Rows from expert 8 of block 5, named by matrix and row number. Rows with one number belong to one neuron. Each number is 128 + 24 x the weight over its row's rms, rounded and kept within 0 to 255. All counts start at 0. Numbers have three digits each. After the name is the row's rms in percent of the matrix's.
# up: expert up (model.blocks.5.mlp.up, 32x80x160), inputs 80-159
# down: expert down (model.blocks.5.mlp.down, 32x160x80, transposed), outputs 80-159
up.18 094:112156144159145147162148122160101124131136075133166109140141127144131107131160109127090122155106129137117125071122141132091080136043141124077123104114116150132142155166120118150106129142156080167181080131117093083158152115139109127137133130
down.18 084:106160097111104116121117171139119155141112117180181126102154138178145153141163127155120146130154167116130117118092155151122125170141115132129157163141146177170112105122166137102106106130124155136098119169101137101146078176111175120134086134
up.19 083:153117115107115110124106137129112144113147127121117160099101144118120070141092138144149147111158119146091149092142059122102125108117118174162093102166077127054121126156108144109146117151164136150137156136122110093121099108150098084117145117
down.19 086:074118170125113122154168129159125154136171185163089104137087108127163115174124122154118132165135126101105115130155142108117141113102137126163149121105112138145123142127134149111112149138076130121136142127129157134107074100140146125195123103
up.20 111:086126120149150130130115115137115150139148128143122136058145113111120131146144148126174111098059123134136105150143126131103135143128146067164139154121156136121099139119131115130128139113102072124081098093176132143110110139113140138122107136
down.20 116:166114152107124074126092110137136122182162121100177116138126115144108135094117089162132152125141132116144114101104124141131153149139117141110133119155185108138077090161112159143135145157144098093152112126109107118157128111127083145115159131
up.21 094:139169116133098150095163109137135179109117139110117140138166150119116140130095115122144130167201129118105092158141127095118171137144146141153170147089141133112136126147120108096127126159139146127108165157140165139161159136107140107136147108
down.21 096:125101154117139130112151086189123153139131122105143171127116116123132146142119140138100141148149142119120144134134139142097142097130146156117139165156175102080139151117109118084149119104092147080125119148100135105122124130122099114082153141
up.22 090:095136099153140142144158121186132151130113113112137146116143114127135158130133119104086120159114133117129136111147141130091087145096158148092141119092126153124154139145134120148085146104116086143153129110089174123165171147125108111149097130
down.22 086:103138140121131148085130138139116165126148159134144159085107143130137149137098145159143138127167136131114153144103141118129189152141107151104152150182155164105093088129157108104149111152084195117095133141084150121130066138097134126123136140
up.23 112:113133127094133126184097145162135138116104103099122147139136107094161115122098145156158132089133099126121161110114103121095147119105111116152136080143108094092155117206141103128095145112112144100152119099135101155111085151143109136130096142
down.23 118:102075120116119139142131130143146162159156174143130142121127122098119124155094104156119154126121139103127130127135166149118156147097126108117133122108127110107135160176083124116130121099123132114168140127138185151083127109105139115166162139
up.24 105:101101115130113144142139175151079167130122116163150128115159088112152128102130141107105100150154124121126105094122144149133119120122134148125127138119114126177109151159153138135136122142147171138143132154124096119193109141127098124116127139
down.24 106:111137098094178116133119112133115121112128106146102131114139076130124185126167148102140147122143135168140127090136090143164103121121124107130138145187163142101131139104114109134135126172119122103114129136101115069118131153132157100138157163
up.25 082:133131158141142159134102139159095105154178113130128103096119130140149117118145138143105140116115150141143145117111147101126120119074141062082137104151132092194103129121101131131115101161178115173143103121147093120107153152150168156137135116
down.25 083:151123104157099090123116141142143124120145147178155106110156126156106130159149128151109150116089133106173104117091118106145146179161138096111121165090182161147114103152133156111117097163142159169114152162146128103095102126117108119137141134
up.26 097:125151129110108129170063114170138136148111118126180108210121095121171101148118150153099152127130124117120117123069129089149121124127112105085131111142143133118135118137078140121156126181112129103173088144110086092148092106151121142129166106
down.26 093:115096100155086114147104148133139122132119118175122092150139086103101116104176140141100096153112151082125106147124129086122150155138142117111132157071119123174116102161140160090111105111106092115120164146121189108154101147105175133167132113
up.27 097:126141126069125142156072135137130124099110096084132157140134128098162116136098097158129141094136119150141160103079096103107118123111109152099127117194099126059142112188087115146139127129162130158165100154126122126152090140149103125128138102
down.27 096:061108134154114136144145118124134154109137143150124102113138117104129136130124134152103106145133168083134096146126176113142128152120171100116123148111131141137133138148138160080107109108087101155117163135114184123090106115088154097149137138
up.28 112:141101097087119124111129106132075109079117078121124141172093140143162156114160088096144132106138116155143134064111136162127118123157168142117101150121153170083084114129117133127133140128127111121141161135142099116167106163110119095134160118
down.28 116:096169136144108108127131121132122103160141135123163142140114078136156148113147121163153140133159100128106085127107146158112133136126113132110096165163136143097116142102160144078141119177098117117103163119120150089138113141108147121096116133
up.29 098:111131091144108114096149127080115119093134159140110129074126137150129163124111160114108132118130144110101127146163142145155144129155127139191116123102090188127131123105143117115119118097108152122122138099120141154115162146129100151113110118
down.29 094:101184184125125159094148139142173109169154176134128136158087112115128149107124122174146086154157094130155119145133085103087208101102131139111120116124128120118113089139146122134107143144106150111146131102117156130133081103138086127151129089
up.30 105:098125098138113140097135120108158114102116146157120159124121155122131152106109133157150156097132097108139114150126138072084164128152115113143114194134132146104117169144120106121133101156112136081140176100137133118131158118116136146122112073
down.30 110:125140172102134151095121144180133139125116090107159116120114144112089144092186130160109130156158122098140116146090133122106172114120128146104114146118120102112163122077156138115149142098129128097144088135088125143146139115112114136092140144
up.31 080:113091104170176128184095128122075089100132141159133122070119120132164158127163151086110104111075139163128136067154135166119122140148156100100109138120110137143103120080188126142109130080111123145089122156135089102175142145141139102120111157
down.31 087:112168137107138110135111144110130085190148097145151153132161130155154108134143108152152162130179105139144103096132113147140150144118102133085138158176161153122081137133140139118135093219138141158107148104108099084121089167116116123089149107
up.32 092:112149153119121128139098117135110143087141085138102149095133118144159109124088139104122084109126073177126100115135099132137088089134131108101140098150113136107114149128132147141131089131120108158130146126095134129157138112173129121082091124
down.32 076:150099080112117111140108144104143146154133115103096125151125123109143125114099114092137100096158107154141125155152106119148149101159155110105095118113098081114147114126111145151111142089127113113121143094173117179155162089121109100131102121
up.33 103:101119119143127155189116157176098139140112134144147131113135131068182155073126123126098124119111130154092138067126124167075103108098151151154097163129135115156111153114176101149149139112126182151125125144150100134143124152124111118128154139
down.33 104:095121107132154091140128172116110128127154119148131119125143105139097161109158107135135180107134129151114114087130092152116126113096131129082109139180180153116136162110164169109109109172127137117132133138122089077110123151149119109101142155
up.34 092:122122105130136134185133105149092111161127122125140129168112140159148133115172085089082134147137148161111128037118132148125119152087142121069113132102118151140106119140119159147130128147167093160175097139134095082148148119142128116131151148
down.34 096:101147105107091097128113156105140125133138117158145134119157129159141123148144139132141155109133138133134108128107136146128116160149114156082126170123142168155101129114176137067116120162116130151074142160119178096133086162122180116113090115
up.35 093:136132151088168132116136115095111127113164152122123139151127146129100121108132144114129133119206125174102165116166115108124110151116095151158132155100130152142119116157119129165136127113169118137110097142155112132143155130146100098121185145
down.35 094:115079111111115105122117166115134147126116086110099076127143149140137141119136144103125138123098102156096162130117105128129084106113144134118121100178151095139105147094124119141183156066136129143154143155135077141153170172160118135146089142
up.36 080:164127110095104110118104119129103124129121126123163142148113143136165126151140103081107155146156152158105134089110090099122116137131156156098116139159111143088124119165103153134176122147185100144159118155124104075154130097130124095116157109
down.36 084:073153140162117109132131148156120113133160141185105109140119098138154115140126129138136103159136119108111128141159169131111126126129124119123136154117124153154124122115168161070118116171077104133112172117120182100135072133127159128139116084
up.37 106:148115138124123106153124157170102115165159172122130107100146110183140135098126107139132125111123147149134135116112107182175063128100089124096132110153148092158082134104132146135122116143122091154093144116133113159122112141126140127115162167
down.37 114:158150162147141122156127138101142101096104118133098128135137087110084107130171142131049123123130101103114145115155065089158122132146120137136135127087165144130112135120103139085108084128124133144128148185171119090105126120165118106118130105
up.38 093:129130082123131164126093135158169112141134130125118131159153124161138103155085170143127162112133139119140119130113125096211124134157099097109109105148107125112147124109119126132131117171137122123144121108091091132096120084149120210122128134
down.38 095:147168144139119142139105124085129103122122129136128113151148127068116111123121154151110083141156146103137139142139120108118182114135152138113133133036106123157148103165095135111086119105145143108151102148128144142128119083130129122139117105
up.39 106:149100103142112100105149127071095099099140155134125125094119125190156163123142156077114116113128143137139120126117101178148112129158106112147090157143123159131101118094095142110141122153113130127108164127129124108117144150141141135108118131
down.39 102:099188177131121158130169155136117083166112159149104135185125103142141130110168108149158096142159057147125117100146089129101147088132099152107107131104123130137130113141153124107106109180131143124133183105125163116128071135129102125109126079
up.40 084:134141137148165160125106119100123088151154121139140127131127163164124099114142145116057123154103131132159107095141140108109121124088139068083139116124126106158141166126124155148118084132149081147161110126138087102090184118169140127115099128
down.40 073:143137130119085109137123149146135127134156152177155138111139142138137141176135132187122147122103149092155108170099131145146117153146119114132138144108137145166121096118120145114097125132149138157104106164140132141118090153115129134127120117
up.41 117:144126138158123134149127124135109121136122127133120166129120134122141087093120107133158121119118123138115138126171127078114148121083111152105126093084168153155092129189127146131125115114139091152152159064131148159133103127137135118112155143
down.41 109:128095110124129144136163164130108128126080127100068143128147157116133146145130151102176172110136105146088174132141099138106114082133128127124130132139084134112153154083145112147127158104179102127132096147157091148112138121177114171131091084
up.42 118:133112093151131105099166129086096112101145150139128138055105114161131164138131159088125117126111157142114120129161119165144130149147123134193107143102089173133118127087150123121123130098109139126095135103116144151115164129137125115119095130
down.42 108:102201171120133154116132136163141105181151164121108146182091118123151116131112115159155108150184081144129121119130102119088178101137116146121121122152121125127105102136152127140112122176119158129145160104136140144132062101141095145137133083
up.43 118:095153137111122140138115116164144147118110114078117127136116099093122120117146107157148107118175134140115148149088124082136122140105106127072158111125145146106125108191104119117117128157129127149165123117149146131158083134115133131132128130
down.43 117:111077144145082122124099113145127159144116156119145157123107093136145114130096121157100135175112168073152110155131139101125162129115120114129136138125159094130058110134098149109108131077078115133136148180137161131122129113114127110170139141
up.44 126:079147127114140134181122125151144164128121139094135175096209128099140136118102106147135131113103119105126113120148119113081132158076114124149131092114142095126150134160127112122120134118102110107137136086154135133104132154117124152135082156
down.44 131:120127129095092128112124163148122155157163138098152145120115149139126187128079093142142148116118168125138130097108132143124148141115123167104109119164161117109121102188104089154138119122119112100166126151102142164157144140104114112134163162
up.45 104:154131149113150113139140130143127132153132120148142115078113128081127163122111124142117115108124099129097135131168112160074141098126109156191131095134134075119124144123188115118082127063132132096097135112128136168141128135149108091111078114
down.45 105:092119127117149176134117162171159140181167156118089123106106145143132110168098097126151150107134111118133158070136166117120145156123161137157140106161115121101121175125129110134158089155121148101167131080135143126129101118124135184144151150
up.46 076:126093083154128125112117107145120111117124127126163121135091108169126137163149159100068151126122164126130118101140129103128120140143141140115122136130091165099129136114112131099136126116132109160158120114086126072122137100138132111125112112
down.46 078:103182154146112137124160151141140101165148149159119131167114127141139114130111136171160122160156117126121130145120128118092182143123114125113138149105136143158118099130159137125109114177119160116115146101117188116152040114116124126135119072
up.47 090:135116118164155150121101142142145133173156143148117109143131114139101100143143143148146125147121148116151121156139139103137146131110136068104159145141128084162103174102126172155151114183146078141121131095137127099057147117148140142124100118
down.47 084:180116118115100096113134125131165122156133154129165124126163126135098124169109152138132134126079116088161099155119128135151140134158124112119141128089175122130112090166125157124123152124113125128108149166130113166113112128134097126149147086
up.48 097:106115126164107148171122121171115134160101129118146138132141114080145133139125182105146132094104135127119165138121135112084140145140153103130126100088119131129143112152159084115111142119108122108141124050160179125106125171149173141135060155
down.48 096:120102119127118165083128134139155112162151167115147147138106108111117137103094112170138127147124137120140134131112113129110182140117098114104139122128135110118092089165129116148136136131113141087144137147118155155119102099109104112152180092
up.49 104:077141129157139146143128121109119135136135116144116172061158130103132159134152134103180111099055110154146121116143124125101119147107151061160109169138159130141101125137121115127112131108119078119089109103163139123116150154116143128119095131
down.49 107:150117144113102094096121122146144111170155145093181108138125133155096144077122096168140142130143145127132110113080108156133142161149123153101107130168179117130078101149132138128137123161129090128150116148103093129161118127113069148092196133
up.50 088:127123117131119146178118111135086107128137130140145117126122160153166139105158092097084130115108142161136154015121141141117119143100127124069110129130130122150109095115121123141132120136164120202137095150154080122148151150134135109143142153
down.50 095:101149113131093107136133150120141114104127122159148125123156115159121143127151111165136147110126137129151098127107110150137096161138118131097116154154151175145120141135151149082097107167131152202089154154117134102098087176137133117113143124
up.51 116:151123148147137150125135161162168112141106143098104115167147138099114144106141157176156103141187140113147141183158148097125142133132161135107154137128153095103118123115113193108104104139157112135120156113128163134122107125120124093127143137
down.51 120:162080136126116125138135085113111129111092115097125146124079103133126089152108176153129133157117119102138159148151141073131161108151132115110149060131137152083109124143116132158158151111110171138135141104145123118074113122164114117128145094
up.52 108:084108170137124123155107111154175162168111135117150115143175084109117111145137130155141121099145115111143105158122122099103127150131121092112142128138158107131121129144117108117114136148110086096101115121145145134125089122110121141123111133
down.52 112:171084123137098104131091128137128131123126132107160121125137100125107128134105101153126114175089140093141137153113120097114163148135123142127163130143168083153076103153101128143135135070121130117148131171104138134129119113107110105164141115
up.53 100:142148136103110112124135112168107150158126129091136097171126098119133106117134110152172121129170110128100157101147109104146109121074092166102116136160109113139108173187092155141159145191148138168134128135131084112128116138156095126137169127
down.53 102:099104124128118095171147129156088183130112153120095113137146112139099150115168129122112184127148105100108097111157106127137109119111111094145139139082152149154091172082115139091134139112107089130156129161141146106108134155164168102167116145
up.54 102:115142120153157153134123126126095115125131142137137138073139114138138152140136159111183120093066160168114122128131122149115114147130125064155092173117109135126116108095167098140112132110113110132074092086159124146112152132134149137127104172
down.54 110:161144151113114114106089129133123115184128124113182120162135116124100101108135103174113151112139137112166112085097121142120147154131111124090127128151150143132090088149105161125123116185139113151142116107136091098146116115127080146091174125
up.55 124:117142128084135141175102128171137143134118113085140120146133109087145117119105118187152133098144108122126175109102099098097112143072099136110129099134110099105142117210114104128086139154115143122149121107141109143105073148140105123144119150
down.55 133:100089124126100128148119138143129169159136159137133134119106116132127130129114099166106150143125165082153120117130164131125141157079130106111121146122132119125111143160083140136114122100108134144172153134128187147091132124091146097194160139
up.56 105:147112111161109162142089136152153142166125146150124103148107099141170104148125146111149150103142145137131121150085137085152136127150137083090132139139132101144110138081128146115173108129122105123101134090119133124102140125136161175128131160
down.56 108:207102164141124112133129140101120078117119131131165126159145111109085093128148164155086138140064150113164121128105120128157128143154147098101133132096154134135107111142127173088127138156140127146124125144131136111061122114140120122130184105